config = dict(
    model='image classifier',
    crop_scale_min=1,
    horizontal_flip=False,
    targets=['count'],
    num_classes=6,
    hidden_act='silu',
    stem='single',
    init='trunc_normal_002',
    residual_init='none',
    optimizer='adamw',
    beta2=0.95,
    max_grad_norm=1.0,
    batch_size=256,
    epochs=21.8,
    lr_schedule='step',
)
Rows from block 11 of a small image classifier, named by matrix and row number. Rows with one number belong to one channel. Each number is 500 + 50 x the weight over its row's rms, rounded and kept within 0 to 999. All counts start at 0. Numbers have three digits each.
After each channel's rows are labels from the 100 images, of 14848, where the channel reaches its highest value: "responds to" is what is common among them. Only what is clearly more common there than usual is listed. The data: scattered letters and digits in many colours. In brackets: how many of the 100, against the usual share in percent.
# convs1: grouped (16 groups) 3x3 conv (model.blocks.11.convs.1.weight, 192x12x3x3), inputs within the group 0-11, a 3x3 kernel for each
# convs2: expand pointwise conv (model.blocks.11.convs.2.weight, 384x192x1x1, transposed), outputs 0-95

convs1.12:492504483526500494498445410483508525481529488514563633452497506481515510512557699571518492503492481522471484458507528474520495519556651523484457514501495495450410472511533492521495514556674539447481509484481496471458467498527505525496508559660482502446501453488456447356468500518498494485511551621476479466505423489482466466
convs2.12:444575510485530522550531629576504497488600482568518497595523562595558562489538479488492551441530495539433578543451528480483500518479598378586528507462514395434466477438507506488527514508544436442484484525513435493553457561475568513562550530504529606431533498494511506565419497515548483492
responds to: count: five (38 vs 16.5); count: six (37 vs 16.3)

convs1.64:496485382532492399407503524496509512538490396476447478484490448529515384413498545451486463521510394388489521490569491511522490455387495520544514558492520515541513487507480552504385419476478490386461447426538473557512508542510541521515520542529482493464547506374443463507520551503557530492492573515494527463565504357405486517
convs2.64:565531412501426509517508502539590539351521485496468536478592478553483474487465485543502424533570553420525522544461472565422469399474547494484501428527468460577477400599591510510475506488508427542517529496510456511510470525558508490441503430465474490522520464473444524509578491457517404556
responds to: white (49 vs 19.4); count: five (38 vs 16.5); count: six (37 vs 16.3)

convs1.62:580460526479486470538490560559479525509436493515461500598479528479493485539504549561477559475491478538500532495532520491468536494491431426532437462596445443466373586476561495465479524489540488462518445466494500491565420498456472558449435523398619455526476461474547476546426481415416535402382471356589470575509486492529499531
convs2.62:478623566478480501477487491512467488539497541524465467496489475588491565529562475564501603465474506536556492524500521477635513480507487513502510534494613495470473463488480504511558534515590510489492469503550495511582493478477509582607615580527540516472583482516578502577440569471495542541
responds to: teal (68 vs 40); count: six (65 vs 16.3)

convs1.141:416457428480433424467468471439457482504411408478409401450481471462442524476444478432463459482429425461414430453474442470434431479428436552486487526519506470533446526500450535505485454514513464462434454438460444425478433488463476480451447408390503501505497478449508434442438479424470429439456450459428484457467425479450445500
convs2.141:501473464495493348501504501447575487460460499441355480480520429469412512447447466484454433511452533409456483466488508515486443424464468531450493429514452506539456478578603442477489500450410494489500610481496547447431449446506444552447481410496445453535411474440504451501549473439454489459
responds to: count: six (46 vs 16.3); count: five (36 vs 16.5)

convs1.184:512476515455449537485500553463486429473456481470489464562473543498479477534447420554498513495438398524416410543491503508423387539429372546547592499427479501531499436533491481518538495562579551489491534436377510413395506474477491479504520479484552492491521442367504414377458503451477498531485551556447502459463473541489551545
convs2.184:466533544500554524682500566600531473461568454538546528583559548478541494476484441529528536370546482570343540485451457442472519485504581408594490509485503377441440511495505475520533538523534419392447519549468405480456536561471569484535524501559503551445448512561476520524442459524576418495
responds to: count: one (58 vs 17.2)

convs1.137:461480448497451423470452470466497452542463376462412430490495469489431530454399495459504442540453395442397443481492437543467389461421441521514499509497484497521439519552458507477454466502505495481447511443425445401464469472456527491433445404428490463521487498433477451428495498427528456416455429486498488435503412455436413495
convs2.137:518491464467519463508518436477565568470417516400336485451508417452379468488417461509510446532500563400483438471486489543507484412457453563456518460491488501521470431575583490483450527491436476537508606515494526507450488442512432523428485364509464467548420499444481500497593496422435476542
responds to: white (44 vs 19.4); count: six (40 vs 16.3)

convs1.173:521510529455484475585506523407503428524584507417465377551505534456461483586517503521501506408470487619481519542517531455464487599512531511523507528544499502496456456475436465535435470414349519468497451464469586474482441462435470578474425443387494530504518541479483510462538482532424465482625493494432500454493576510454442441
convs2.173:515549537486485499469523494512467417538476552504520520494484510540481689574585532555451597506505497577537461504510515493601541511522513475488527548525600492468517552512477517467522512465580552482489485437545474457575473459559522667598629546507508472405606483529574452555444481495497532490
responds to: red (66 vs 39.4); count: six (59 vs 16.3); count: five (36 vs 16.5)

convs1.174:438467420474447452468441489545526539556562529547582525449498450474449429481384417411482441494461475499445491451495445479450466443407443493509502531509555520466401508461496493550501477499628463444400440436392458435552524493515552567532509552567518509506536507511517485434450445439485464448471399459536542535571567562523554540
convs2.174:500460438491429416501508543453581481492488493415407473454555486488440512453442456480421433532501567446478480526485514523465421438504487538487503448508478530547453550612595407455503512450444523451526580446495508447397403429538452549502477404449462475506415499402506447522538515423441514460
responds to: count: five (37 vs 16.5)

convs1.9:476466469418535565447566583454452443439523557459544573442439453428532584465538567470479447449546565437572591499454439430514532415556495502526554469462560429472467447466441452535553446557568473570517476537481414464447480466451398548529436552590501528562518396511532504479469508558516452541528501483477476472480501568433547516
convs2.9:436517463486578475620480586547538443410548439500451419541601577510516517495485483424504491441517461434386536550501519443462450445500546437547518480437480458425449523494518474529498489496498433419468466591489425521516538529463493516503490521448499591376488480467420460533452490552530400472
responds to: count: one (48 vs 17.2)

convs1.180:569529438493484475379449471493479479477528527517572507515532505529459472402394490494485582543474558579528517476486572522483570543499542499404472448454516378486444540537455590552459446472469496459558516464569576550530484460561473477540582560533495462536521477559576526559531566488563498433395392484535568477548499453430421479
convs2.180:540449480482437481508617418467494565446448561455469529446467458476457499501508515477519510469489660469558498586578507621495541445457435601433621479481447520507539437501501546486462595531483487581635470538457495600512568490544465516489467482433566496534554640488505556495528535401440472541
responds to: count: one (37 vs 17.2)

convs1.179:486504521504510496513520662453530488522502492472518428500501525472508496524520727484494509484515487501503655473474530486491502527516713576529471517534505513491493501528474546495501480471448448496521528491490502510574494537510540488474489496405583504475517545505536491485464499515487497499512512697494521482511501477477486399
convs2.179:482584490474528534540522630603511502483601489558533492608525562617561535488560483497497546454518509528488582544461506493483494510490613391610534508459545456452468463442512521473574524486600442452488482510530455493548487569473584510579544524502498595443536470500520481556438483507549480496
responds to: count: six (44 vs 16.3)

convs1.145:572506528545528481506516578442590605456508544477419454546471552551529448514559562434516547440486500391427468431545596459493524467437437482531489526516476531419452437530550437518540498492438554508541551524455479543603571516528529478492468514555439549584483516530465436431430538573397475542431452462493464465393474527449553491
convs2.145:614483495681552489451443487470510446538484551517506561484470457474512484523470564450452480474656492499489460457478678464452458604477474485509490527621464475552472511442462541587485452471491548542506445404562504482467550484448490465473479503516567474466478488545508448441445442586486543433
responds to: count: one (37 vs 17.2)

convs1.170:522507603475487496539494527399507447524559497409457402565447598482436504545474527528474605463465472520502508544479618503472499518490508499529485551549500483480476433432474446513420429421361506442572470451476530443490413469438469553464414457399493526480513503474482525480531441617446460480540488510437488477473584465447462440
convs2.170:545556595515502493457478479526479427548505517586503511504485479590498552516572519548459552508556506535539483470490556449549509516515499435507490560537542483512494487464475508563586487459570574510486445434609493482576542491506513542574577607573536485463576476563607459534419474544485571489
responds to: count: six (67 vs 16.3); red (64 vs 39.4)

convs1.82:427471530481443495440514474521443524472521462473406503441527552501447545445474485476573494455452452429448408488505468513502468507500529460556632478435573466481479521496468457515336453458489498519408491499393452492468453510515542420561439519501464538655438437546454494488514475612463564544476424457515500512487484451490410516
convs2.82:553467618628520538425488441507478453591477543578517552527436484485506503505479537499495555505613483539472471414521562443464494576506481472473469579585461473521455508398446541562553451490521597498492419433604528476489506517474561478486461552563586458484524462547527456452451448572525547471
responds to: brown (41 vs 19.8)

convs1.108:491533512523522475447411443453459441592468463614548464546537514531480428454487382585501486531439489502485396557505493514413511515462485465498451588445420611524474513435511489514529502506519496533545599456462580553450528486536511513503511429549475465442580422420605487478573499521517434493525494431439443457502534484593578491
convs2.108:552439488492539557523546470560475528488490555498566550507497528472527492600526575541514535487490538565474495438491504518472583526561509515486524447538458464536636576560499508478474476486487572519507455529465457511452551550621569470494451502527473497507457495490479527462513457502521465537
responds to: the character I (26 vs 9.3)

convs1.73:463455513479501442472468584511524513526456488495510466523457531496488430516441628445498510433511501355586497577487466514542485489445458467479547489464439530496636443620495494478476455539412483561488416522501443504435548469501456531474540425612460488539508462468528494609473545393574446547497484440447537469537508470469497398
convs2.73:455586474499487514485533538549483510452574485548536478561479470584527554453568458469453524438509493518509590494457536481455458498472544415530515502449539497492522429462494513445584487465600435484438509452542536489573467578481587467559581587506541548488577490496468450531444496443568441544
responds to: count: six (69 vs 16.3); the character T (26 vs 9.4)

convs1.125:470401424451566544389531561516501559537533508591463461471415417481542551421538562496423444465537520417572567512458513520447439617558500481407414445540550411541580457495486489560541507457518496461529545454488591524492528402512513449532496485491484497558514547507567458482536497561545458504540481404513493588461476507505453512
convs2.125:461525441425540443549505547490561449419536432466453423533673561502502504486481395399486469516481506429431506575503449513467482396566493513526493437416502507462519484541549447461518509488496452430449519550499527538475443489495494490483499436392470569417462489421416494512476526508481372485
responds to: count: one (42 vs 17.2)

convs1.127:435447423399518426418432441486472498459549473522437519454466444380529415442401450494440446441506455425485438544505527504521415560494573434458449401511455408440450483491490498545468496417519564511501463483418506467579565475482447513439491481596474459520478545463529447518501508506487495440563513537566564595498509559506490535
convs2.127:492482509456488447433465483418555423445439513494519495520536411481500523407467350476392511572499495508475511454502450477512436415511439558414469414384497546487480420543522421476558484368476484437501555452479563486433375521502494480465479417432432420495448500445495442522509478432534467413
responds to: count: five (38 vs 16.5); count: six (36 vs 16.3)

convs1.98:517523412502478373413376546432526537475524503530508374505468417498482440373430498506476400490469435389426490401541530471524511517520367531511555542484543565534502505556494525486487529466504508479422503484446383414487516516526541494498567518486513536531502529515497499494539534574548510557574522531453506525490502467502489407
convs2.98:476527458469454410510533491426604524395449530394406475441558467475404468465432440474471446521486559412441458572536461534462493435482448548479543440442486564500498503562567498486484525505437489506578553500459556524443487438557433490457506391477476469515430525420487484476536552414438411509
responds to: count: four (40 vs 16.7)

convs1.91:455549657473476553487489491460493466530467532451477512500403570527537501507518515455567616471487555460480476450580630475482565463448466473472525510514537449488522440534624459449536455479438467439560506536515470431558487472623468449567398410537519484435501546407468414500526533466459407449486500501490441517524526490503494513
convs2.91:560445589574504530451512453534537460568491514545496587515434494453492473493446574494507536468654511513461457398515551482476500565532480467508490579590444493548508496442482505643573488476532561529483469430627513480474559517462523478509485534621574486511515518488532464446501414535515543441
responds to: brown (42 vs 19.8); purple (40 vs 19.6)

convs1.117:548461513512490538497435399494483458493474553545600514529480552443465593440426526444475495505565422445461454479521482507532363514460418549458470429455532508595470493464544479484444544452591500436492448467588501587493520516443495527439481514477504459409396448524475589456459520461523565409456479441492476526432457565529546586
convs2.117:494479530505583498459459467498470455524516438516588462558478500471550520490466512434455540504483523574458550500570469447484519496632479508487482475468533518434539527410499477492552463469471511468524471518467573565468498538545565514420479452489495526427498466557455496499408531510575501493
responds to: teal (69 vs 40); count: six (40 vs 16.3); the character I (25 vs 9.3)

convs1.112:506441482494516464521556554415523439482460428421370471572522519484506444494534499535483566485473509584574497541449467500500461573566464455518434525470455418384519499519503509536506491511439451530434466479414408404506568441528538519512594542499448543436537477462410392468571426576505500474592548503503531553517497479482473405
convs2.112:513504557528491561510494537503556490470490507432465579504585468489458496484410475544472476545548480481438412467391476527468518476467522520517466501480507496552440475564568431581508481445525444489462544428537486466416492473460492468489466385577453517499390553386547443446521537457483560483
responds to: teal (65 vs 40); count: six (56 vs 16.3)

convs1.1:487484529477504475537556618491511518483490482528543604468478504491496508525518595478488519504489495527554629525548520509464423482575588433391424487444490471415405471483524466496477537556592502449500456456495430459487486522543486502487516563640461503438493490464463402393504501468491520497450387380467416440480446457526492500
convs2.1:454560480464470543498484593555494480473572504564548501588516554618547570523561490502458554430495485561447555513443489471485499514498586437555488492468543445420460490464485500450536480465552446416456463495501479486557445543500598530574547525480515552360565457519511470572410492457562480485
responds to: count: six (55 vs 16.3)

convs1.183:481459481492410505468419524420480552474489486503491393547505463467472455454536554551558560567541588539547522533523540547516542526526511534467529449440484559532513434496473496495425426390394531526553543520570538535496445488511496464490475483396532548545536529552514525505473494421507460358425402466464492456529456377439393461
convs2.183:498521448451449386552507490421537525486456515391338510441569459493432509469397480468453435534514553417477462506474503529512413454467455530498516458511483530545431528542618469518488500479441532499524577506512547459438511423526455541443517448496437480507410509436538483532516523441402515503
responds to: count: one (49 vs 17.2)

convs1.153:552492494535432392536447414445514524492513554483583580532462464505372423504458398436485485503494548492551519444531496488527570491584574507507464495448529503531494463547513500528537475582591549496463553434430505457372545505517548519437503398389468512507503516576487597548445525481483520528490560579549504475471426407514480489
convs2.153:482479505568617533637512549586499498470547410548535511574526558492579515506492505490530512387533482516408542499493538474427540519517583341607509512517473365483470511432511494521517480544521468466467461565507407531489545565487546451504504538540522581510480517542473527482369493552574471512
responds to: count: six (40 vs 16.3); count: five (36 vs 16.5); the character A (30 vs 9.4)

convs1.168:523519599482487487515493590424542453479551471395456396556453585476455496521466582504472592469480478511487570511490606496457504499501580565520446532542479477479482469460496493508404442431353495458591488454483510441525451506477508548442426474372525533463502533491500504475493478607484451481532460580457529461463543437441451426
convs2.168:544568570516491512482491517530497430564540507585507522526512521556531547482556517537492571486589502538517528499482578475518491537495520391575485547518512440501462455409487503580585499460582530508480448458601496473535530509468561506575581588574566524449578448553559469543344483523526573497
responds to: count: six (64 vs 16.3)